From a checkpoint of a small class-conditioned image flow-matching model: patch size [4, 4].
Rows from block 3 of a small class-conditioned image flow-matching model, named by matrix and row number. Rows with one number belong to one neuron. Each number is 128 + 24 x the weight over its row's rms, rounded and kept within 0 to 255. All counts start at 0. Numbers have three digits each. After the name is the row's rms in percent of the matrix's.
After each neuron's rows are labels from the 100 images, of 14848 (inputs lightly noised), where the neuron reaches its highest value: "strongest on" is what is common among them. Only what is clearly more common there than usual is listed. The data: drawn small creatures on textured ground.
# fc1: MLP up (model.blocks.3.mlp.fc1.weight, 1024x256), inputs 104-155
# fc2: MLP down (model.blocks.3.mlp.fc2.weight, 256x1024, transposed), outputs 104-155

fc1.194 093:159116161070162155147118090125112144114143140122112113109143120126143115146114140139136130163087097127176124097109121094105079162116083125125124132132132129
fc2.194 099:131124189108162116125126146109131118130121140138131127146103126126117140140115135125078111157147140152117094133115099141185160135165132151140127125161123139
strongest on: caterpillar

fc1.557 081:150121098124134136114154121159057162160124123153093133138131131088115128145124136112118107167075197124147152085115142130140081145140099172132130156128113122
fc2.557 085:121133127055119127115141150122109130173123123133076114141151133161126132113105101151169120149133129120100111090125094165116170130118121180130120126137083146
strongest on: caterpillar; fish

fc1.391 125:153089132113130127133113135122118148160130135136078139133150120127111164169106135078136151131125131137152163085136134158128109096161125140056078137123140130
fc2.391 129:132162127131100125120117103120128125160102158101155128142126132076114136123087109121099130108141158179123136131124087150123119091168112168118083141142158184
strongest on: caterpillar

fc1.349 096:143140128140108179110117118118187149137137117136127167138143122103094124126114135144111125121111097114130137122144153112142108133111077131156138123119124134
fc2.349 082:124131122149147107136121105133130148148109164117125122132124153121139131115150134113082113124082137121132100106122167135138131152124118124119170139105196156
strongest on: black; striped

fc1.691 089:149186146180126091157180134160109126134091133142151171154106123145162143136129161161146111102124140129121098109094093153055121138199110123127129111121122089
fc2.691 095:142157135156115127071141180131077119156137114098102142145130156161141122125159119085143096120142112142140184087136190125094115154125126121136138154100106164
strongest on: dragonfly; snake; blue

fc1.508 100:129129109136102089105114121152149158146105123141111129115150138130138098167123142127138134122127173126110177121147139132120140124178103130112098136097132136
fc2.508 111:133117165139136135119143092133108126111101165139141132111120126181152142149145101102111143123130143081127126115117127134134122146092130068110154099126121099
strongest on: caterpillar; small

fc1.737 090:124088149156117136102097105090135136120140133173102161110144153110118113129112145143130126149126175113125084149108170127132093135132108122129139140116157149
fc2.737 121:135162144149115140082114154114152128142148106111127095113186136105143118100113117178089130165133115112139143133116151160123124123151126151130151092154139167
strongest on: black

fc1.438 104:130128147099111131118100124188137123144142115150066132123143128133127165152094142111118150106147140124087143122162151172135132107121183132066163146133122117
fc2.438 095:128099140150133138131143135127143124113114120089130132136128140139117117106137108100153115135136135094129142134132106187146194171157124150122154136121098112
strongest on: caterpillar; snake

fc1.237 146:078128128123107047112124139119131205112129111128122133125139144118111092130129140111125121129105134135179132140136112126128119127143117128125122115141129152
fc2.237 089:128116109144097143161128172127126136134130083107131144136128156157135149138107168132166123133131162121132152112144118103126115128123127121135147146150166141
strongest on: black

fc1.440 093:134152139160172119087112149120113108121135147137093108117116131109136115141155164161071161147132129191117133134152054126150110129154145110130134179094112123
fc2.440 100:129178164116148135125104127116160122127110169115114142094090131088140137150119104125117093153105121162133105156126098116116147131157137112125101127150140078
strongest on: beetle

fc1.754 106:128107141108138097150129129130162132098111169123061149116106153155124146123121145138160138126116163166134134091129132107091076132136116130058111156082129150
fc2.754 124:114136174087145127132123141158126126133166121076149103135123115131107127126121095093133150141157124112121119118126162176150169117098131123140090118108131142
strongest on: caterpillar; small

fc1.144 121:130121157085128069151104169131162137137147081122119123134121139182124171155099148121142125175147155131096191143148142172107138092125137177072162140125112136
fc2.144 129:121106100101122112122140158151102129070131124136092151130122132090069131141157106081133126123122124114126123098142161107135132139154122142137148120098151121
strongest on: caterpillar; snake

fc1.129 096:127134122140147143160161069109099133135162148132131116133115133116124142146140115123091143159106115140124135111110121074108077176158109121085097127168131144
fc2.129 115:120122140125139137133157088161098116132134127128093131094111117115115129146145115110166121147081134140125130172128144089143146139107118151152208100152116089
strongest on: beetle; orange

fc1.371 108:136128098065088106104173150097116149124142115127148150138126121120126116130075164139111099121113132118069159104147124147084151136146121110165161110123114178
fc2.371 106:135162111188192108152141135166132121136135155105107174149179113117123133142154121121128157178148137070145122149127139120020146105166121095115123129129137105
strongest on: spider

fc1.261 110:124143141113114126141091130122114150156097129104119131110154118158127086107152118100130089099155129124113047143101158151095137126126128118158113078112156110
fc2.261 091:126112128090126109135147146112143119128127132137106076111129155139160136134144128151122128171111133152130101121128134140157102132144125125143134085138121121
strongest on: dragonfly; large

fc1.387 098:152114134106165164080134151137096127161068154142130113163153135146154122106134128118159111137161144132131071077114131131143157129157126119148135165101107142
fc2.387 118:127125111129142132127117169132158115119124159168094107152057124121124130123103121155122153139097125121124151111114140114142086114119109150128093143128064082
strongest on: black

fc1.483 081:141139093108109135107118126124157125118095133096057135123101105161147130142099081184109123127134108126130105113137171104129127121158096107072120130152149155
fc2.483 104:113100129089107123143104164154128129141199155107064127139129122096163130120071088030139133126138128112127151143126173129110126109101105125197117144137146062
strongest on: dragonfly; snake

fc1.577 103:148106112108142120134100180172093111091123146136139118114151126166123145146181113145128102135142153163066134148134163122141116122062113123144142126099164145
fc2.577 088:123120139155119162108135132115118122121155104145123146152116135155110103134104175125168115039137122188117112159137132132155178127088111119126124110152154092
strongest on: spider; butterfly

fc1.145 110:089134139136112072043120149105209130128110121113122164127152123122144137111128161160126148133145195112123129140125154128140115105115135118140130149108098157
fc2.145 104:121183117148121128138144091152136129086125122149150176195142123115135128127132110169119142130144144095132160104113167106135135123148116128126103150159130157
strongest on: black